{
  "hop_length": 320,
  "norm": "batchnorm",
  "stem": "single",
  "lr": 0.0022,
  "beta1": 0.85,
  "lr_schedule": "cosine"
}
Rows from block 5 of a small multi-label audio tagger, named by matrix and row number. Rows with one number belong to one channel. Each number is 128 + 24 x the weight over its row's rms, rounded and kept within 0 to 255. All counts start at 0. Numbers have three digits each.
After each channel's rows are labels from the 100 clips, of 14848, where the channel reaches its highest value: "responds to" is what is common among them. Only what is clearly more common there than usual is listed. The data: short made-up English sentences, spoken by a formant synthesiser in many voices. In brackets: how many of the 100, against the usual share in percent.
# convs0: first 3x3 conv (model.blocks.5.convs.0.weight, 144x144x3x3, each kernel summed), inputs 0-143
# convs1: second 3x3 conv (model.blocks.5.convs.1.weight, 144x144x3x3, transposed, each kernel summed), outputs 0-143

convs0.96:144138140107117141126110109154160095152121121086085129106110106115122159112084176144053144086134111167087080090121121104149103119132119130125131135120128066106082104155130049123145156103123134106118124147128110132144156104131067100143116109124159145132126132101134164143133187083111124152108129143113157135124129095114148154133086109130112120123128142157108127107119136109151128134079117136119125099130127141136116140113151116092113
convs1.96:124070120154105119150164128119124120116136155162060074093103154175121131111110117108133109145087079106128108133133118151113129098118161149133174097138123143185126117091118094149162118111123129096124091150155084085167114136091114154149136140160124107136143118137149101144112111119088161128162124109114136121093130149154156127131102153124121133088123115111143101125109126141104130105147095138135140086079090125095114106126129127103104
responds to: /i/ (85 vs 53.9); /oʊ/ (63 vs 27.5); "slowly" (51 vs 2.6)

convs0.48:136112082105134164128134111139120161135125151120114121102093094136155120118076116161133114146121120061143106098171127146102100140138134151121133119132065134142109109093140151139109101129110175105100101109138158112114099136063133162079146126095138137110098112115149123133170109147126133078117123116115153132118127144085131152101108114119093126126113103149164134133132132110132104123115108137104117068144170141156071139103092099157118
convs1.48:121134114130123120123107105155122122104103121086114119133112164103125167154088131083102149148143087155164112145102122104150135099090154113155079163121156065134126124125088114161094109092149110090070123108095130144143122089095141135164129156106097098139139110118139114124137144145138099103082144123165128133129062129068130106134129107131126087126160119109135122087159115093115131146119109105110121093117125129130145152129125108145106
responds to: /i/ (89 vs 53.9); "every" (42 vs 14.2); "please" (26 vs 6.4)

convs0.136:118102126130114189126075131104097162125151128170138116145116131136140122129120070136098123147132156156132121125110127130089134139088134100153134159107139164180138112134140129118123087140130092128170151124147056117138120116107133112114109067136103108149158113099085149101176119086096112185091166169116161151138149118125151154149141115137116093106141110139120111119138126117133118135119156157090117123127101124138138142116072113131137
convs1.136:128087130113107108080136106131105138122103094111122167133125114136165105130116067113104137155115115122151129112098144144166121109093135078125121112128095128082128135105118133116126125149070124102113134137126126126132127075080090143091125100140097084120131144101167123116116073159092112143132089148130091113089126149112116104126154119126180116130090122092112191126109122145130099091105128121086125140103114136097124136101142170122118
responds to: /ɝ/ (76 vs 49.5); /ɑ/ (56 vs 26.4); /aʊ/ (45 vs 22.5); "our" (38 vs 13.9)

convs0.70:137088122134149119145120110098101129105161134147123102122099147153111083100120113136144117119124074162094136075144097145138117124134115116132093098111126113142089104112089157100144120109097128079111150148115099099123153125155140111144154092130147078132069113114087139159114155112114111106136106155125110147146141095124126183132131127102086109145150135137133171096133101122144121118103086151129094124109136061104127117103090098121093
convs1.70:160113140124111129127169149100130121156189159104104107120124144104103131134085145109154144102076117149127072115171144165134125159126099103120158130154106128096129145147162151139107153145125105064109113136110112130137082136078118147120164116090125121149148101170123117090115097124124131081129090106115140149083084137117162112113127147117116142094146126140165089111134116096131150117108150103081133129109138148139111154109116129139091
responds to: /ɝ/ (78 vs 49.5); /w/ (65 vs 38.7); /tʃ/ (37 vs 14.5); "watched" (28 vs 1.9)

convs0.39:105104119148119112137151105107121118137123155131088104132125064094094178120107116094119128143129147114000123128125125093112130155140117134090099129136130134142158141100147153119134176165131089140090085121129121104115114176126110112129066132126133149110092128161162119140135122137116100136088124127136135138160145138130105130127112118133120109127131142084125087120087110122135141152123100125144118123081128136128128118128086117104127
convs1.39:153140137124139109127118157129160136108151132174117121171158106139137091100127120135122131145123118107155130120109136135170121091098134098078126126150149139093100156127127163126068136153110100144117111117130170108166138137139134170092185088113125140149146104172086156129133159137146143146122145109162131120130098127141103161124137150084123186154159122117134111148121135153108132090141142047101149134097137149132172093143131136107150
responds to: reverberation (100 vs 26.2)

convs0.26:146123114095132118117165113136107109114136123126139106123086116116114103111108191160156082165125152141158150120112125111102108140150155119069124131103108154145130181150123143144116152102077081112080126128133194141122106146090132107120159129129156133099147103157122101103168118170121121107152090127141117104136103096132135087129118084116094114065121147129100140087085122125144118114127116134117096125123136121130158155147161145111124
convs1.26:119095151140110119150102134111092104158120164117136115130131130135127129124137100124093126139131095095098101114069107124118094127121150126134119107098113122122131154146143134105110106122128131101085097136145127093101163142142104127129098153137128135061127107095202092149170124082096092101122099141103141094094132097131161118134092119107099126121134122108156153165107103069100121129145084149108107125113118148149101112092125183119103
responds to: /ɝ/ (77 vs 49.5)

convs0.67:142115140125120104105119101120149126115136119113103119108144060141094167103107128123076139085091139131096139105153116080103131119115138157084115130121156096090084122139097088139136128144123065118103117100127083145157144127127086095108121126141164119121119153114162162110111116109137130167114148155122160121143160156098126157130115066149098131161106121111114090136136122137138156112067126164097099110106095124122138135116116122108134
convs1.67:127140121119155131150145132164103072109131096144110156154139086138121104125096088111149150125139119146129114126070112143153098102135147095106135129134156125088105138120110111100106132111166109117115140131122130144124125156092131114147123084145100132123168113137135144064119132094152075145116094151172120136111077100157141097122116125129106187116169121121127110142099148111138156125164150117098153169059151110148149124109106114091129
responds to: /s/ (89 vs 52.6); /eɪ/ (68 vs 28.8); voice: deep voice (59 vs 24.8); /ʃ/ (52 vs 21.2)

convs0.2:110105107141126114120136085128130127154144136134101119128110084124107162109122164139105138141086135125036142129101167150095086145160109117134111104130111133114146131148101156148138134123108152122116124130135112165109117144143125120117097129129156143080110126115140101148114071084129131104141127141127098118107109115107106136043071096155115096105135085129149150112084132112160128112115101075096125092111135112111123123120112129090145
convs1.2:129142117095087123158144106173157121095144112180143131117146104122100140103118085142101105125140124099142082139137105121123092103071094160117146106123149142119119154160117101130066089121121109136134122082123118117171131085143160136143114113119125106128142148109149150132109115162121138142143122100171123139158083093139079135134124116089131180112145094141094141106155118140124146111151079068127119110133145107136166100136141124117102
responds to: reverberation (91 vs 26.2); /ʌ/ (37 vs 14.5)

convs0.9:125165119123119142152129115088115128108144101122119103097139152145146127119101160095104167133137113152143078102098102152101137130097142139112136132153178109121160126135073122110111116110111101112108135111114113092119114063143128117152134142112202140185130106137115164135103156104114069141102122100127113121132190126138125145146113107110086169127117127131100111108101104109114143106093147134087113137117112110112174076126134120111109
convs1.9:145123138165144116132128136099132128114112093089170127169153140123124146150113109062128102120116133091105137105127119128144128142119126130130140096158109137112148166143108123093094111077148118109164132162156134109099130175144110124146110119103114130135169113106157115036104126113104149131100106132095088137125121145168149127115120098124138130111157099148162112122084123146145141111135149153130105117073159135196125114119127093102090
responds to: /s/ (97 vs 52.6); /n/ (85 vs 55.9); /eɪ/ (70 vs 28.8); /dʒ/ (63 vs 12.9)

convs0.30:149117103114092149149145155147127123139096127143141115134117088141097104102107141132124124104152124151081151105122158127105109130107129139098122085149138144127108163143125101119095132150123127108104101121145123114119077101153143118204118147130085123148097136164189113114113132143143147093163078099151111099170118150114144143135095113151113120114142162107156135083103103100143115094108114124069132168096147137131142109101161119073133
convs1.30:085130111116111147131090105110131124074141129123125147107109116112078121109154146126155081115126122093159103160121138133118135096145101151134115141136105166087114145136133183154096109159118128130114126095103131123113134069141141135134178097110130116110100139144148109126142117119132123144117161117131154118115145135091101088087129105174141076091122129145203111099121170098103119166093126096155150133155115125122122151172098111121144
responds to: reverberation (65 vs 26.2)

convs0.21:118111109130137121125138094103130126138133137126041087139087099135122142121073131123117152138108131106071107100135140138113099137120136096080129137115154150116110130099124083113121142144107129114098097149174125101058119146100136117109148112074139132099098148152175150110143105128097088095096114140127152105183127107117130129105114110106096095120109137111122117115114147183142134139074130118109112141125132111131126117120089119099131
convs1.21:106085127130115153148144151136109118108146153125121131147124194134126138136127139148105125148133093131166127122135135155119105103122110119141105101141129103080078147139088169141086102173112070137098119102147100098149140100153079130115176128155140124116112103166155137102097174113114123091098100144119088136136125108136155095107110106105099150145128123105147126134168125120106145096102108098120132171134144111148101128118110145087068
responds to: /ɛ/ (84 vs 46.5); /w/ (80 vs 38.7); sentence kind: question (66 vs 24.4); "where" (63 vs 12.3)

convs0.63:104111083117100157144134142114136098101113126165079140089067101127122133104073100074105121117137132139128118114100149091127147114130177170103127096149155123103153146108112142135128174105113095116101081145121122146151124124092078109122137165127152162112120142177131130167101162114136106133114080129105149131112119115100132149111098109125129145111132137125121121133126135102091147128063136079139118164133164160117127108126111116112130
convs1.63:160124126112146143143125124088114133129098125141119170132146108163146135147137128126119108095128135112144085089185134154148152144088177131106126135135151099110119106122127076102088115093106153146098138111126123077109121113075098131099140125161166101140154153115162116109149095143145126097135109130116116138118110152132137086132087133108131151105143110114152128147103188131114118144168053151120100083108109148104100135106147094106130
responds to: /ð/ (75 vs 45.1); "this" (51 vs 14.6)

convs0.58:067123112116116133139116120094082083113122156129092132129121124090119134126093124122122130162116184079118126142139109135112121103121138147113121101133111120096150105120115154110129115132121138091081119098109116101094132118114143137102158120093135102142126082147109137108116111132094063105097121102149101145152123105128089130129143121072097140139150117123125079132108089157101168122128096134178089137120162134179097136086110105119095
convs1.58:138120150133133113136118125093136136105097161130156117127109167128163133184123108125150170133124111140101113089151131111132086116098168090104094123202148107109130107065120145137127151128133089157112116153183101122123155152125103062129174137130103127109101114119110118129143116107137102114083171184123109099118163140132125080155138137134153109116123137115153095116134107123159102115113101129128113120148090135091130118117101112139148
responds to: "me" (32 vs 6.3); "show" (31 vs 3.2); "please" (29 vs 6.4)

convs0.143:080127094148125171122115139101150147089124111148116162108130126147119089163102105107172137145134116130116060127118081114075136127174080105120139099156148133111121131144148168104106095097141107090106106088138151108101094107139121122129112134102144095104102134119128091124130122144081107109122094122118114130142101134126093120152127108140095102113159125187153140105101095090131093102132130131089114121145121106153107157104128101117108
convs1.143:117079146119132110129129122152119108143151111100092118103124127140101116140093131116125090117125092100146097136132191130099150136120135092089117118122090081112121129154127128087113147160106100121154163109146136097076100135130104151128101112127108128121107131170130155148103131122133104092091099162121136091077128133113123056084114093113100137085159121146137134116132131087099086151109110173136162112132128132111093130174149118126139
responds to: /i/ (87 vs 53.9); "cleaned" (25 vs 1.9)

convs0.69:107139106117120152081111101157143159112145092098127117130122141135129095116146196159126141121165095131136124125143122122102108100134134153149108121137137120127123077152144113121107099124102160094130131119112139167101129089127096118115165165130113142121083108104160128123158125152134098080100115118158200136081109132074099148157125140147048122131105127138129163139097131140125094145117133127119088127122093103120083111112139135103133
convs1.69:130097096125145066136119130137115111070096130090100109118120117103069132127125114106118157113143078113073107112105121091104102158111133146128103142136127119146124106080114108142104126108154152101119125099096124121154117133148106135126117142114111137136086103142131082106111139110137122101126093101116110130088118124111140104115123093082104070085131090100107132115118127096126157139119117147096065114133114083124084113112093106141134
responds to: "me" (95 vs 6.3); "please" (79 vs 6.4); "show" (67 vs 3.2)

convs0.138:099151113141084139147139124136127125138093113140105130117119131132141073109131125096171124124151086075118130140147147127139140106120129102109076063167105152140133128090127153114104113135144120113103111095133156130109105129071152107117115113133073120132082148123133048137156101176124123085134124094102110119095154172071136115121164145107104119111144118131124092099144126125126141117127128136108125112190133112158122128112139138138148
convs1.138:141102133156078129107099112145141152141151144106117114141159110122124091099159159162133095118154082125158144115122155067112139088139119169077164154115090107147118115103108114140148082113120139114131126105134087099083099107099133127141149144108124153110079131108122111173120140093162084106120161170149155131085092135146097123101114119101146101119133113084112140096144109088108091140147096128118136125133135140154140147142136116130115
responds to: voice: child-like voice (72 vs 24.6)

convs0.1:105128135070129089122119079132104118132096171067123164126139078127115124137093186141114130151118157108109151140097149110132120159138118151082131108129117117108125127124115107160122157130115123146119119115150092166098126097100134125090158151103100139152144148137159083105110123140138116106170118127158126058126135114148131051133115116121083124119090156111140150126096147144122094120134116140142081126103132102127130101120110134102136
convs1.1:126124138124130117158116155109075110126117134139121145125111137141105140124091108123118076113125115098103093133099114148083086119135100130139118146124126091114105115134149153136122111140110129133116091099111135147075118108124141058137122096125139139019124115113084105119125157096138103129122115149127133121146114087109135104143125098118143136131130120110133080107095128094082133117131127114082114165117115090163140162105089139087090
responds to: sentence kind: statement (99 vs 62.9); /s/ (82 vs 52.6); /ɝ/ (77 vs 49.5); "sailor" (26 vs 1.9)

convs0.62:180150089110127127143114131126133139159134136122118140122127091151120119114107096130102106125152116099083104103120104121144131089084155101116150085124116101165130091098158102136143154128125092138118122177112123093143118097136091162138117141114131126119182126064113156129174119147151164132151077135091128130088128070122153140129090113142125139111111160100089111098121140086143121104131158130093129120083139118182116116110116134139126
convs1.62:108061131110112097090124102139066169126096164124111145124115114098141095145131125131115119103134118136142122127121137170118124132160103120117095167083161100139121142140132122114146161148138162104094119124117119146068117097073114111111155160102101099131113111161130101136110138093107100101163128117141145091143120151098112110112127150130102089112142165120157142101126108133154081130132102127119109122095102123117110143109069135178098
responds to: sentence kind: statement (95 vs 62.9); /n/ (85 vs 55.9); /d/ (82 vs 51.6); "this" (34 vs 14.6)

convs0.73:073115075124115128139149091116099151124150134101092143144099125113144141143125081085130093167091127137068144122145115156102161140148134148089133087147112139126147163107117161114128156136094094121152105121127148103117124175136127142128134077141127144110139100163150111150099093168104142141118098119148095135142143131132113131109117130102102151110130135107153152119098116129107118086096119176074138110186157129153114100133100139099106
convs1.73:095100182146147136123123157111135102119143127151116152137132091114111116144151135132133142149140119122134102108118105122100102105154156119156103134134071119089108110131152159104080099128109119117136119096117094141129063134102119159077145114146149126135096143128135114131153142140174076124119151150154106125145065139091162133131153073144099112130103141149141095054102147101112093122127126152109091117129143100092118128103110155142132
responds to: /eɪ/ (60 vs 28.8); reverberation (58 vs 26.2); voice: child-like voice (55 vs 24.6)

convs0.37:141125121148111116105098138163127109065135069119130147138097155114154086079138171117135168129138090163141126121137106161138121130113138199121128095129090149112134109137097135127106093082105155094157130137108138162151140115140098123157132145125105124110105103048125103112096155129156118148164134130120094150112113110111114128108145091156103134127153187103133116114123131157137117090116141150108120150131101126118147145098138100124105
convs1.37:083096121124111111122125089114129110113138104070102132122145119128110116074103079118123108124147075102122106140124101095128154123113133112083159107115104121141109136143083126124131074082096126098099124140137075132089128144105106103125116120100121129140133094087141106128096128094110138117157125133062110122084094152142123135139090127092107106115099106098106093119089103110136133126087129123099104118101099090126112130126086119138115
responds to: /s/ (84 vs 52.6); /eɪ/ (79 vs 28.8); /dʒ/ (46 vs 12.9); "strange" (39 vs 2.4)

convs0.76:172114146139126144097074138147134137127149123122102130097099138161153087153102128103111090113125109148133094104129097167101078177135110138121125139135162099131180148151178087150116153135132125115160115160184100096112125112120103121186139109084149136163134098155108163112126121089090127136140086198094120137124135135102121138117103142136109114141109097131117133111123107117165141150131121125115131132134119106101106117110131111090103
convs1.76:120081136108136135094103082111115120112128155135131114103134109152109147133095148131136129114096111150137105116140185149133160100114146129169137144098107123166097110110116100112109083043107151082146127119081139164111108143143109155118109107125133110132133111107195126140124110145122098127105109148134118126092071095125122131073115142153114133112096122164134125117115168110100127130105086143142139073157128142147116101106116120145100
responds to: /ɛ/ (75 vs 46.5); clipping (28 vs 8.2)

convs0.8:097118111088094136098121112088094079103113184125107125121150126122137156166123109095158174145150113088133098108127108105130111140155102129142100105108080127129152107125097136143119139142116114095116111103147194116134099156143139117077163122143155111133135142136136116101102088123129120107117115091118142133123104142120115135125116127135124095139154131155134097140112065112131154070115103083159108089136108131085146132142079159137103
convs1.8:116157114139074141130141136150143116145134122079099125139071169102169121131109134146119127133127135147094127086131136147073148126147127125133099146111145082109113097117133150158116114120117124106103162140074145107116122162125186148177128108157157154157102102127114121122124106159171133108136135147129154109154097108130123090136149096133093087122132161113105116109099115147117127122123140095108149107094136144139118171132089118049147
responds to: /s/ (97 vs 52.6); /eɪ/ (90 vs 28.8); /ə/ (89 vs 53); /ʃ/ (60 vs 21.2)

convs0.129:136098090118095092096112073150113094080135117089096120134139123132135117099095125120083138113120092119092119124119113131119159122129163148115093132134133119105137102123100100142131117119117128104112139159125122080147105127134124131124134137128147122157100114126120132136130158121126108138186118094149109136165143121111120132202131093121111125162155212117113047100123113130153130120092121163112136085104102117107150127129145172146109
convs1.129:087080148151133102136145105160090171122101139115119136133117154150181109116105151140122132112160162093139123127156108149107120105145117116171136143133113098123133118110125130142128105158136108104140135141108137162116114100074076112138155124099117120130137104145151119115133152104127145101165119187130133137079075130118116102070128097142099126096100143114163088126140155110137114136106156098124146111113065156129120151109096069144129
responds to: /eɪ/ (65 vs 28.8); /tʃ/ (39 vs 14.5); "station" (35 vs 1.9); "kitchen" (28 vs 1.6)

convs0.128:134099147104127175134138116119129111134117107121108111126117141108126121166087094139104090104116062165163067103102094107148108143106112097123089135118126114127102116106102113115147137109143148109134095148170101113153152093126103091134139114119153141164120146151122108105126162079082113180136135161129123128162117178096122109137110131150113116106120152143110160109139133085129129112154106101156129103098120088079106137086124092116138
convs1.128:131132145148083142090099120123108108101147076128105118092091163113124108137126127159144135133106126097122117073150145174120131151118091111163161125157154171081107115117164089130151104081116179150160118096152105129167118112132153137116132137128119113115127134153105127090113097152106156164148072140096068139130115148129108113112147170139129139098131130139112095118141094095108120128132155114141117162152121129125129187130105117121107
responds to: /i/ (81 vs 53.9); /ʃ/ (53 vs 21.2); "me" (26 vs 6.3); "show" (25 vs 3.2)

convs0.88:095161145113140105157116146155121090133132152162154122132161128088090137134120098103119094140149123117178113131101120157163135107056077090125141137117151135161143132134154132085133089095093078135088107131136126089152106132139095121120126130153140137124141088135102158139113129134105147180152159100159091115154158145166134127153106117112145154132083105100079124132148121125113138124098131135116120139115110143072131165127130129151155
convs1.88:125093101121129117128145113102131117138112081133138109161120151127117172128141121082110078078102134103048120127118089083088126144133114115112110102134117136125143135147134129106159112116113119128120103118151086124154123088091117103127116105140111098128122124150117115094126111100136125138101140144109108112112150134161090137186099134105134183135154096068122124140097080159143118138055121159113118136105133129115140120156119155090145
responds to: sentence kind: statement (95 vs 62.9); /ɝ/ (80 vs 49.5); /ʌ/ (33 vs 14.5)

convs0.0:100117078131145136154136104074127117123150116140076119123113117159116139103097102091122125143132142085048141132149148147101130140128134142117155116155126145093161146089137129141145119156115116141117115171189131140097159135097148155110136122128129166097148153134160159142132148161126124079137151152120129119131118112136159110129118117134115112078165124138142138139103131150164095154096079134104086150146133134160081135151125169096095
convs1.0:119114153139129145091134117130115139116110128140144103124124121081152141135140099173164134149119112128160073100080136172163119069132117096139132143140088118119098138141130087078143135117116111129121134121138147096124113085128118150071163127122155092145108134137135142117128149200096124109127114127149104100125121100087135100132107053125092136128119121149149149123124141095084082116090090121131130097120140121125137140075133111112122
responds to: /ð/ (78 vs 45.1); reverberation (63 vs 26.2); /æ/ (61 vs 36.2); "that" (52 vs 14.4)

convs0.87:081132109114130109116128147114137102130136122089138105098101114114110139073146077130174088140121118094095162101124175129103136106137137161066118127141091133092122147110156151143122129126125145119106129104116145129130132103119142102113130066146132134112146123145116104130114068176095111084131092101128068116114108120110132124086143110084119150099157096109109097141124108123109164105104110094111109126137153125126088098130120155113095
convs1.87:145171135153130118137105148153193136150139111138122153146140134142136098090108122124152174116131117145103120139162092108098142092131157125109161165132129146136102118133155149160169136140133091171089141095164126108130149160157135128117114115142141158128076163113159134162124157117109125118194145116107170157130107136104108111164148124137106134110136139133150153107131129117113123149158098174148172103184125112146184133117110135164149
responds to: /ɝ/ (86 vs 49.5); /eɪ/ (72 vs 28.8); "later" (38 vs 2.9); whispered (33 vs 4.8)

convs0.95:104156139134154129135156138141100156158132176127131081119112115116101146169096143108090107175117131128140092138144139109140122122122115102100128091134159162136115098135120151088151113139115134108086091138143154124048093114115156080071128126128131133141102132174132077126108087126121117111096065093114116103132136079133146144125128133128126107113153150137138145132147125152119097139122134104115085105123117136120097105110098076129153
convs1.95:112106126163109161127135144124122148135141140100122103123151161142131097148152101124153078115104122152097131119126139128130128163143104139087126139119118134138135153137140071137133123161169109101145101159095102100164108150149114191114153078091156127143133103123088087151118146125134122124126120136133100156107127074135144125025128129137160125136151121134144121109148121106137122090135135071113139149181144132130118098119156173111140
responds to: voice: child-like voice (56 vs 24.6); muffled (low-pass) (49 vs 11.9)

convs0.77:137104144099099115112106086151140151125111097127081158159141121110087111126174120135124107081140141139181102117131128096114139090153139070151121132135160125123107129138119052119129171119129095099099101149128147124113136085143071142107148145151148118120135106104142146098111151086151104148143158128092182142125134099152118115141107108156110145110124106146134159135128131107140134105127149151124107164155090149114183152109132131096112
convs1.77:093127156133135141065119146116105092127090096118139125113123153120129119178094097111074111166131089086091093142117119119109099102117155128128113130100106100121147165132146119120140124143132122101133115101122121153105117106081144135116102126110073109134157123092062093116109104075082143141115105132083132089101126119122103133139148125106137112158174107094111087129121132135087144153094107116122111112103144142145129134168110118113127
responds to: "every" (32 vs 14.2)

convs0.71:147153150096122145122162109151121135110109136111136118081189086150133142127134110145085110117091112155156092132134137126156133141117124162115075092134171100108119079140106102092150152133113101112114115100125113151142178112153055083127130121114129145138127168089180147133095139102120092157105123144088142130119129127140103148121094122065134131123099156132152146150093117140114156123121103142115112091120119134126132095126130123150163
convs1.71:138083111103139115093115150106068107125103135111113149128098108117154119150135154151100139140141117074088128119135061148149090098139178122130100132136094128115123143107135066129112111102125161104137116168130106141131138094117147126135114094134119133090149120147129112149105127133157114112123114114116127092077146115130088123105138171145146194144128114132075155157078183119125152140137151123136146110119143126154134147083137138149114
responds to: /ə/ (91 vs 53); /eɪ/ (60 vs 28.8)

convs0.54:175171125106123089132095138109136093134139127122129138153154137118113118115112114118126100134130082139133130114109065132127109116104119099160109139116137101131111109115100087130091134134126103145077128127107147088079119137101103098133155088100094128177146164103114150154145077111087113149131137152165108136120150098146170147150132143086142141106105137094074124085120116103125151123149124117101137134080087115130149177114097135140112
convs1.54:107094127146108125108148143099116138159129144091117169087108115137160078165167139078127132102110141137095132136126135094133132194109145125109107091085133138143120120095158114125132127104152123095164106150151108099141081155106125122159111144163115129188134112146112083133141132127080155101138137147109136085074137166137143148137122167132113150112117113112105133128114121102126098159111118158136131119128140138136098100086102164139177
responds to: /s/ (90 vs 52.6); /eɪ/ (80 vs 28.8); "sailor" (28 vs 1.9); "stayed" (25 vs 3.3)

convs0.74:080105128142143141135115115115137142133135106119112158095098085135141139113136140131152178155126122061136123103130096129084101120165099117098125141125124099126156106119143161153143100143153142111112130101131109146076094135090109153090137136100158081126155134077161121128126110108158119117077129166128115152086127146093128135096129104133097116112114151155168126085122055116126121091086121151113116131148122127141122154111088132131100
convs1.74:125126116123137117114106131152159109101095118158112170117161088103092155120086128145127136147162103112123093114117154098108122099094120081081117130139092108140092069118095094114090119098121123078084120141126163111112108155148118125132166108095135147157109118101137122074135108107124095110137150080129161135123120101106091085116122098125130123134152141127103112096148100115111114083134110135174124085111131138142154135110122089148136
responds to: /eɪ/ (97 vs 28.8); /s/ (83 vs 52.6); /ʃ/ (62 vs 21.2); "station" (59 vs 1.9)

convs0.14:120098130121137141079138172169120164121151145136122129119136165115169132115098128121159153156123095168150122123134114170154119158099142172161122154090173110125146094108131126121109108119137110080171148138106111170132096130133125149122136133139133104174134145127100143135181116120160115092096133151098177151118150066131155170128167124148106094122120143133102167093146166126168137161101160141136149135130108118111136136105130133151103
convs1.14:116149151114127105119134118097075113107110142012117118098128102131116102132078156080104105142132105110115105131111103107083113154140125130134122091123127113114100105125148094115117083118118141107114101143138103127109100111138085104094084147122090101112089108159103111115109103095126102137133105133098113116095093134113160112156118146148110141128139127080132106115109113126102106125106115137113124125100147098138119119106079146095138
responds to: "me" (38 vs 6.3); "show" (36 vs 3.2); "please" (34 vs 6.4)

convs0.127:138102113096100148151147133090129150117101096151127157094145114120162147149106120145109158113101144157113119146140068158131140121150195156141102148091108139107114119127116131134107145158108083109155127143113121111127131128128082141108117115102146132183100098084123129101150139090129092097088139156085114150105139158113127138124140107119154099136123113125100159130125124138122136119054108125132117131126107103052090133138115168135098
convs1.127:125135151084144110144101082132104109100108163141143174096108101092105114153097144159114144142123127111109099074116134148120133093157144113149141147085092062117123118116135098138113099086131125144131125137111120142123117137134158112128138157157095086134089087126126113136151112075108076159092109142087118069087107124066098132132131110129104121135100127112147103110111150124123092114120125124096103105128137117136101116111101136138136
responds to: /i/ (95 vs 53.9); /ɛ/ (92 vs 46.5); /v/ (89 vs 29.1); "every" (69 vs 14.2)

convs0.141:141140077118146102116123115146114098133163122139095098143124131151135155116124133130123134112133122130102083144119138141120107076138130101157133131121165136094119128152128121109115132144115093118126129174145105158109173108140154080133100125137065146113116170109078161093101113111118135107087129116110112138091154121155133148150131132163118165097133137165073184122090173140140137139115080122099158146114123106077161106120137147137084
convs1.141:121092122115161168109111108072122113110129156122137141078090108113097152112118091129112089135116135084121068101141126158141128118121098130111123120139121147122151097116139092088149082109119128116134138118086124151134144142159152122113068161114131088128155085097145156140122130130067128155170064120127095140116155126127098133132101129135082109120103102134102132123089146111125161124150109135112120107147115101091102157093121117117117
responds to: /ɝ/ (76 vs 49.5); /aʊ/ (68 vs 22.5); "our" (63 vs 13.9); /ʃ/ (47 vs 21.2)

convs0.50:192105152081099103166099107151101138149096106148092106107108106101089157148115132114105132107113129119073136099142106113113129115103136135093108112107148132132110113105099115143141136111092085157131106140092110075168170114136101100111147085112127161148117134173148140130130134118154143143141152171132129151128115114096195138129091125135118085164128130098093114118127120138158102122090126149138095153119107103115119102106129111106110
convs1.50:150133167132116170138122085108153138140160147138114110183142105093088171099099108180112156140121098136128105099096103163120093113112119095143139113119134130053150140130135106105137144164116116151154132151123101113143092160096137092122149144130119154146130123161126132077119110090145105163115146168110155089149137137138124141122166147114134140160141119120168101161137113173135158143144170118074133148136126137128170127142119146118116
responds to: reverberation (78 vs 26.2)

convs0.53:127138130132123104142149107125138133102143156108116127105119111160135116075164106133102136108139157142033136132097128173130105095085111102090114145182125135102091141155103134142133132135128104150151133095121113100114178115174104175124098148120123148114136107113122163119129103179134147156137129152132135153142115151092160134128111114090125168141123147093114092112111104125101158111081124100089131144123157111133151092133113139127087
convs1.53:134104122101128113133094093132147140105123146194127123138139121143101109099096112158095143104163121111111095100109110176135124141107161109153110118115126110096093118094118099134125114102152116120107110113134091137147072081096080098164104123129147136175126113096186097121122153108110124085153124102111116099133099120115106151162095147109062136111160064138127144131102126125106127114144117135124101123103120099119135083137134135140130
responds to: reverberation (83 vs 26.2); /ɑ/ (53 vs 26.4); thin (high-pass) (40 vs 12)

convs0.91:075139108144125136109095138131130130106150132132158121144087106116121100126116131156188125175153093119147115145132162118092124095150140150129144104088120144119124117096098179113114122120127139112121119124098177155087093123103146150144134136134125114096082103148097075138171121156125131082157091102116129142131137122096095121085171110095088088135143120151116159091116144147093100144137093130154110094166143105152112130099124124148128
convs1.91:161101146123088123158071131086117139118133138093130095102147131155123113093126075137116123098125133176102101109124132148112098161107112099092127124125136062120130120086145104131119099141125144111131137152150088089128123141136103150126114137101133147154085110118127125128100114118111124077123118122121124133071138103105123095102079143067127124117133138113100149113095135060106116150113099096098160148100125146098112116131134142135086
responds to: voice: child-like voice (57 vs 24.6); /ɑ/ (53 vs 26.4); "every" (41 vs 14.2)

convs0.43:130130142086118127117161139083143174117098160127105101132131135141132095122121102143169146105139093142134141133119132135107098071117167157117087112130095131117109138112093114072104103160144135125091140143068152130086119115147121158101140105113122077143119134127151124147104113119144124103090075079126069124132140140140123149120147180106109134126106139120102106107149105140098153107071131111103109086130116129107161120127130109117088
convs1.43:142161134146138162142128125120155108131181092116113132141136084125123132084157156076097123107108106140122131118172117085147165158124123104157171149122122113085172091119145123137156118128150168136099145117148116119123156107131150151166146125117122138123121177159103087117148106133140091093132153144111151145113052123125141110179111172126124129120111138090124110147132139097137117158154115169094116124125129117117083142124101096141086
responds to: /s/ (83 vs 52.6)

convs0.22:157169129109134105135141142095127113150108120109132125126142121128138136106126111114119126128107132133133101143054077126121116126086147091144126115111134097114154139100098118104119159133105103126140118095148177144160102096114160101143071172131132172137165096129181109133102130109085110146106128119130122104107177146150102083130112137093141116127134070064099115103103103115141126136167102140115133113137084149113125142101134144129175
convs1.22:099096141108148137122096136133142147100135105116165139112167102149133050121183147138148123135143138092160168127149139124143122133136146184139127122092103141110079111141104098069108112116125111105164116117158073147125124153162105079099101147132109117154106112107149126118096132113119136134066109128130092118092117124158113097146127121123104134130088104140100134124108116126136078113154139100137109099120133112086130152160126161148118
responds to: /s/ (85 vs 52.6); /ə/ (84 vs 53); /ɔ/ (62 vs 20.9); /f/ (57 vs 22.8)

convs0.72:123120147115090091152144074145155145128120099114094121123167061118114194114109147159098131115110150109022111123131148103111146153114123103097104099150126130119134113129114118148122127145111115132113107106114097128140111111135113087098147145142149156096067109121144168182124171109155118144159166147140123135120118152103134126123108086151130108152139149121130116132130138138162135126141168147115103128122120119088126138144112130114160
convs1.72:098109133116087144157145141149158166118118137153081107153158116125097153150109140145109147152133125090120147124132116157109120103091150098110124148134131134102116143137124105164107111118093107168142138121121135114170092055082136140122124076112137083118162106170144118098125149106175183127121150121151119107157117122150085113126096129112114146138138122103099090148119173133140101093120159058110123111118098134109141149138154122116121
responds to: reverberation (87 vs 26.2); /ʃ/ (62 vs 21.2); "she" (29 vs 7.5); "show" (25 vs 3.2)

convs0.120:163064104124085132084146115164156141098104130140108150129123098137184124148127170146119123125152113136102147138123164124118103131150146151122069090105114124131129119112109092122107142115141174110154086120132139127143127106113109125133146154143070083138062140125087114109156108101140128127117141147144145120127139153097138121113140122142114092102097087113137148102144143146105081121070116131112116140181158123134162163126112150105140
convs1.120:110126130141106116128119099118117110127141149121098132092139131087122167144145129108111082112165102156161139131109119128141110134095124199102121117119121109111122101103127124143093129088162102090146146085081141103102128097087148149114085126108151130128124126081097109104121151132111078091099148104162142131122067112083104070153123163118108092121093128121124109142080107134120127152114119141075108108136130150143111139123136121149106
responds to: "who" (30 vs 12.1)